Rows from block 3 of the text encoder of a small contrastive image-text model, named by matrix and row number. Rows with one number belong to one neuron. Each number is 500 + 25 x the weight over its row's rms, rounded and kept within 0 to 999. All counts start at 0. Numbers have three digits each.
Before each neuron's rows are labels from the 100 texts, of 14976, where the neuron reaches its highest value: "tokens" is the input token at the peak. Only what is clearly more common there than usual is listed. The data: made-up waving flags. In brackets: how many of the 100, against the usual share in percent.
# fc1: MLP up (text_encoder.blocks.3.mlp.fc1.weight, 768x128), inputs 0-127
# fc2: MLP down (text_encoder.blocks.3.mlp.fc2.weight, 128x768, transposed), outputs 0-127

tokens: "orange" (96 vs 1.7)
fc1.8:528505507477465453496507474532492519469532528471473493466543514476476541490498525492520445472484472507477475479508484522497507477557509488507461463465499510499511515495518495512508534503449525515545459452461487527515516499517489493505541500513547488485508466520480511494543497531492485530488498475507481501520492520514540525490548513520484530537523472515502458442451517494506516478502
fc2.8:509524509470511507539464501541473511509494485547530514468505502524486472450500488537521532481503537500533492451537508471499503547503457460519488456496446502512517534532497446519479493516491488496489479462504477487414525515463502512493546510498493495483500524488499472456492481526489540497516473476458527472529477519495520491514482516481503476536512522517465512478493505504500527507517

tokens: "white" (49 vs 1.7); "yellow" (27 vs 1.7); "red" (24 vs 1.7)
fc1.230:505473486521529503495438506505449524507464523496506500475498503474476505526455499475511518493497505480519516494475487499501478439477532478536552462536540541546501495507541486478510535518567473531520491496503523480501541475466463502492491508487498493509504519513535489501441424511489509516533524475496489515547504487501493464503560468499525511487492512504511477516507494487500525496502
fc2.230:503529469519492532523534497494501496506509506518487541462551450480524467505511464529553522474505526518474534497491506482502567526497502516529501498502498451524509524487494509485485504503501496457536539464453511497516515522498537532506505513521470504484551512453505513516473511532482540496459533496469491467548519508510521476458485487524479539520482499496480532531497535480453498523519

tokens: "orange" (100 vs 1.7)
fc1.639:502487452501507494519486514556455511478483531469503484528522431511530535499487533484496429522469433496502521495504502551534531490521511481569494535524535475540459500541485528495488492526511498491474470474476491500482513472492483482488524501521489545498525460515483486476492503523488481506519522498473505515479504518508497524485523519485489496505477486535514470449491510476539523500501
fc2.639:483568527467455503532476471507505532458490484489517505494489546541506507463542447510528535465505531505538515489510482482506498507548512506522518478487494512476513528515483428543483506507497567505477480498494517481519522508475496516464538515511516519527540515543485493486486491529496513517468509460491475510541523545530473501511490489491488524500493530524466506482484490489518539485498

tokens: "green" (62 vs 1.7); "white" (38 vs 1.7)
fc1.79:473526501476492499486494510515446535505528518418522490512510501442491479477468485471522524485523526475539487482481495456512492455503462477521477524541514494519525499434541481479560497494524501503495482513517506487510537477530490525511464489503512510539506513499497466471531465497490506469515519530502467520522495501516537481503514478528532471553539513502489475524492489478491532472482
fc2.79:505594538481513529504523511479489504518457526481475523453491491484529458529482516502481471460491474526463487499521524493478479485491521486492504484484491519488489516473556494447502477487477528460509468482452508514511480491510525475493492509535527503458470469501476497517498508506460494530507505490495524525518500537499460504489497462520557460479502546479491540485509462470532482502499

tokens: "orange" (52 vs 1.7); "an" (48 vs 0.3)
fc1.287:499495510509520458526484490538495468543533481495445512485546508521501476505440507465504457504478486489547470505496503520464485474524473493495518499510511529506498504517492494529518440509498470494510524497551517473532486507509510509522466489460476495481503534505518583460467467497471511491515495508464535494532480499503478483456499497525475454525508507503481520489493518548505554483527
fc2.287:514509494510491503454478493539518537503489511493530485505452511524488477479514492490533491523528507492474485486493477513549517471520472509485500514475531554509486488517523509447507479516511532526533543477461477530546506491478559486504516491495490514487482460516519506490523548445525570523474515540520468530488523532488526523499477533504483470529474525492487507495471528478504517451528

tokens: "green" (100 vs 1.7)
fc1.182:507493514466506489471484489482477495506505544475472480511508519486526519500449500495514448483500460519550545520521474572487518487502502474515487472508521511510477529508468497537481547509446496519508493522457513507519507469490507558493511532475519519535495490516508516494452486511492513485456559495477543512472539466507498467518483493484529489484488496544520450463483533482511489502481
fc2.182:501487505498470473564496504519515525452541527486453468462497466490473477470480452485520557527471497471505514478494528485494498501512490483451541467477550501475474522514474484542495490456506509567517534528516501507530545520526486461501512472525474495503523509517481492489498485511494523514506485500478485479480498516553492499454529525463486514507491504507460501501494494459481509531477

tokens: "red" (100 vs 1.7)
fc1.14:495508455514470491482468492464475469484488498487451515520501496504463473537510498459517510533500512512486545511537490490497468477502498551501497476533495516474516497467474536485497535513510508574453509528496498498474535501480504509556461532505479499474480472500543520535533469514531539536517498501513466455513491526521523499526478508496519462497457494457478490535522501518506528523464
fc2.14:544480509492526488493530512522471493513494497530534539469501516490496507513510482515489527569502466508486488521527529519543504532482512526533523501475516493484456502554449487486485505473504518489526547495506512529571518515494468445506543532486496512544498485483480538516504532528493557516485494498506500511529474509468502509509509484502521509507503520538458518501570477475499534520514

tokens: "orange" (91 vs 1.7)
fc1.260:473527537520519502478479515515493480526517516482465498478506523525546503500494497499451514497499506514503487557541526535546502482474510498509538470494484502459491446498501514512482494533473473518512495481516495475464519452486527550487489514470534471492539500541502505504475503488498457433519463501500551514483472499485491518476483482524517458538508495540453510495464469529518480470531
fc2.260:515543513486494505458472473530500546457525531576499464494482510489506466471527461442526493505480487485538547480497513503514533494518487521449475508523501500493482530512490514478487492468499509490500479452500501525565470513449513509504466495494447505513466497488506491509491483511530505493485510513543512501507518492509485492462486503452520504517462495461446503545508509501542517496487

tokens: "black" (100 vs 1.7)
fc1.1:485494489519525460504463512467514499518496487561459504463459488528501492534514485512481489522498471486521517534481498527500450462509487514474560453497473512501503474481517481483489487517513478530498479507481447527474493446485480519486485525484507474484532545512541512539484497503518529517510452492495518520520513530510506496526552481480487509522452512484519577489510508462507487526534
fc2.1:526445483524474453506492479492460528488488514522534515500521488514541530475511511464488481490564490523491495459481545458492489495522519476480537487488517480519444523487487540459495502516498533496513554479502537461478504547463542497552511472495513473529477545457523489475477496492506515490528489512482492485492468511484522496506504497510495524517505543517469512514457482486478530490481

tokens: "red" (100 vs 1.7)
fc1.413:507476489502473498477511509466499497468523506461497493533535515497478483479468508507503502492486546504501517512490496524505515470461523495454511489524537510527502473468443477480484523514501469505549518506504576522487489471462529537525513465470519529543526464497555487464484504539513483526521526488519459451487464469517499497528458479511559520535493501499492513504527488474530504506516
fc2.413:476487477488501486492510507489503577459484497516486489475522473466454502514496494487490498526480517491486482473501470486489486477512499469499522490490463511488450495517476491474469453514490535490548486530493474492510515500506543427493545490458442477496502468468449530507470465469481548521488530534517545549498502525517527506507529495495487501495524529474516513500497476453499503514484

tokens: "red" (100 vs 1.7)
fc1.288:469520449460523492468445482466473539474469507509466491524471546497527515529518472517509512546468512500457494498499542495505522459495508496540452500545527484483485472470486467470470504483507504500540466459500504514489514511476485506502533513481492537464547480490512504565508498478511485514513496503557492485544495508525507503517488518481475526489469488491551491525530531525504484503500
fc2.288:492467528505473510519505495495494496471515472514505497482533487495495521457523495493506498531454548509452501525528482536553468520485504546528474473482526511509519544531496545436519462541516505515488533460521478506516477565517502491528510503530552494507460482465492528505481513544495520550497467516521500530533478507485518488501508460522507463510493520530523512516489513494485494473521

tokens: "black" (96 vs 1.7)
fc1.145:494494502522487486520520517462465513523523504496517500504537531451508530503482501480503513487500483498508467512482539445452479482496537491498495517546509496445513499446488450470495498539537501466521484499542476534498482527537495535503527515515460492504538462508487492527479476499508461491482503466497496485471506509503514492575535522512536511501493524465472507521463525541465472494542
fc2.145:460488501524503511469475490501479509541504490503525511470519510497510507509540502492499490480482498526469483459476487480518477468465514511475503500555497484483471446485531461477485496459480483498552451476497508500459465514519503513473467487503538549489537515499474527503483490477530511497527560525486514533503467526496515495492532488460500473500483577501490516497531527453494469552521

tokens: "red" (84 vs 1.7); "an" (15 vs 0.3)
fc1.395:488500523553470471504532518471491515559542525516524517489460476538504454537475502503494489483478487498485509542498512479536467477527485509488486528525463531447506539484494555483491503490487484530483473497470445531477504480501534483512468495473471508474514509498506522515493534475498468545497505511483479484523516488466506515504464478476464527512455508544522462486512518516537520525533
fc2.395:525516477485505452486494523522486534521506473467471532507470532492471492520493496516513487549548522498490511520507485515479461493501501505546548475518522465460520522481516474504522472543515501496580519515488524534544485486497498487447524505490517507550530469487514490474472476505509508475470492539482464493524545502516498458507471447472502533489480518490449517488486504506494514468498

tokens: "green" (100 vs 1.7)
fc1.122:546499489506518500521501466544491503518487499459520494490533452512499552471489490468526461514512483524504471511498557542512521508539515511534453454472561492506459478484481521494519504485527481470514495481466482501512577514518524480509493479504471493484481473540549484527489494501517522514501537521494499476504492486504527472476524504471470514453451471489484507470493514524513482486524
fc2.122:500488476452466477463537473501517529503469506459517514481472515498504490485522514482528539460500540476522503478541510497481490492521539470497551529555484499513504519504489432526474510516525498514544521509487457475478480527517530493439475501523492499505503528520464510471525503529506529528487508505442481491550506528547503493526513502496501472447509511524492471483500512498485526482466

tokens: "black" (100 vs 1.7)
fc1.603:475496475514470499572478525472528554547491488490501497455533509486492490509503529494470534524506469469456480485528493465536442486529525490490537448507498514529493504479448473501488509513536527538497523502513498500508506513512489472497503518523500511493512542475507488471500477484513453494456501491495510528468472524507477506537504527507526524519491536481517531501496516468502473439555
fc2.603:517498482469479483496473530521520487471520448545520488492488510502491542500459469506496494477504499506554542497505517517471494472449544487460519480542485500527488514488526470476438523505476505509457459518504526489524477515447538481508473526491503499517474492457535497473517488447516479436504472475467477527557465512489482498503512515479502501492509500488496487507523504494514539471514

tokens: "white" (65 vs 1.7); "green" (34 vs 1.7)
fc1.114:496499490497469510487483501462503477521491529525470473464508469486573503510472496540489539484507454519543543495470512472481480505465522525488510479521518502508515480481523494505504503456530549551516477515468493465479523499482505499539452495569470502507515528478492511540478463490544508514514472532518489515518535456502485481496543497519517452482459484510481490547506492488493490500494
fc2.114:524541493499543519510488503478474457469454487497549519477511466530480496502511514539491502465520491460507466478508457532530485514481539491507541500514473519495481494513470480502457450517535477529548509490434528503509443526530540506506522497516503482514512503510514466530479514476485494552497510502503484490467465483499497515480528482502500523487536474483489510463480497481483492521567

tokens: "orange" (100 vs 1.7)
fc1.473:503479527506505457451471514544476488536535558471490525517520512502508528524509536443499440482490500483517541484488530502457544542503484523459504461504495511482512461525474504548469501500446472530480488480481475522515493500505495467503519498493519522491500497488526546539504486530515491447467520455516522498489500516480486541520501495512507473487529491498508522479476537465508497518483
fc2.473:510522517483491449548472473522520521533504521513506479500502437466523516472489493555522539472471487507510550489474498487489517541495501504501504501492524520513494524510522456519506497490477514495480502482517471516487556497495464514491510525520512495489527512514464445511517528525531562525533509471488467517552537505494527530535499489489510514574516539487460471474519485483508503509488

tokens: "orange" (100 vs 1.7)
fc1.504:481500495525504513513495542533491482525488484482479514511528568528481461508473533516499501448503467510556469510525500495467489515497479494495526506479513486513457523517507499519522536551452504483515460476499503531458535526491469516513478546508531511476535432537502536494526472491504485448489489525460526475499504525495463527460485496490476506476486514548500495516510469502504524479510
fc2.504:515499465473536523511489501538506480529512512525494477492530497485573506498505535534526505509514505513532483491515545515525502518510497512439509493519476511493557497498485466541443515492481524460479486483499509502519485522478490503489519510542481531507458543521491450475460514540540495572498481525495501497491523510505507455512533517475507548499508498532452505495498509506502467543484

tokens: "black" (100 vs 1.7)
fc1.595:455510502468470505596487498528498502529471486542494498487492512513483485479466477502476503547479465559502477495503520421506494493502483524497504464531521480534512479501514512487519515491520548530492501525510499506500521457494533516480478499516494499463481515496521483509517531544476507505502452476501482542506491497489485500550501449531529481500487505519442502501463544481490487504500
fc2.595:505491475491501440484476481563521498516520498475549503487459503463477522526512496473515431492496512533484501514539497530486484515518527484500518538498498497521492480460557497533480517470486474481474494469503529500513482506485528498524462455508481471508513522513506533509527524465521519469500515514482527458466509486519521555448501494475527490535510481495542486491506538485469541493536

tokens: "red" (100 vs 1.7)
fc1.492:512477531496456523496517494470544454470554479518473531538513495460497508468465523509510541502498524464511486498490530532513526518485490519507520500526477469494489484486442481481512478524518475480580520494476499529501488454520529484461480509488506477504520506467536471467481511483504534530518504497496495471503470477488486503523493535530526482516516489521501498571508466464527496476534
fc2.492:506487510504517502459542478533520536476509533512471489481502478453493539520454506515482504522497476486445534499518488475513488521482532518503528525516489518499476459516511523482461466504477480509537507507467562467513534479528503484508531486461479522481536507508461532516500455453523446513458508490522518536550452510525526516518495504528466504470510485508503508491506529485485493466473

tokens: "black" (100 vs 1.7)
fc1.689:459535508513464494530480476492528503487472508483514479508509512471497492481505478496507509480513450507496482491496453457505452502489535508492523441514498487503528492502471503486508503437496525517520514498513488496489452487478549503466481536487508481475519515505523482498584506482517488507506493515478546503483537514491515523523519542518516546489543552473479513455529551469504495453521
fc2.689:490482482498454482492456514500460473467535456531488548451481510492455518530462532470467449517499481502513517494483491485491506479487486474502510514540493456520512465465503493483473492442503491529499508474499496514488506491499479484500465430480547513524499491492490511472511462484492462425505523491496476498477478446509504522508477493499487531523484471480496488494502545512529488527524

tokens: "red" (95 vs 1.7)
fc1.222:510486492547505473483503495512490513503478547492489516539513461521510440508478538505480525489488471551455487493473530483527474507542565497533492485513501482530491483481500515463472524513474503501533498562505505516469476528483518481511476528475503513541475489486493535489470514540508511502525545506487475507500449456466481496537488524472524499501470454473488480518522490535515464481522
fc2.222:477516493501496451462547506452447518526481473509451490452521517494446513481496499457515511505508504518503487490526488508526513477476503501523484521455497524506527524520490481468491517469524494473479499546487521459498489459476538453506487496514495537540503489479491512506488497523527490576494500537505528478533498516514464470512500492470508507488525551473512495542464514520446509493515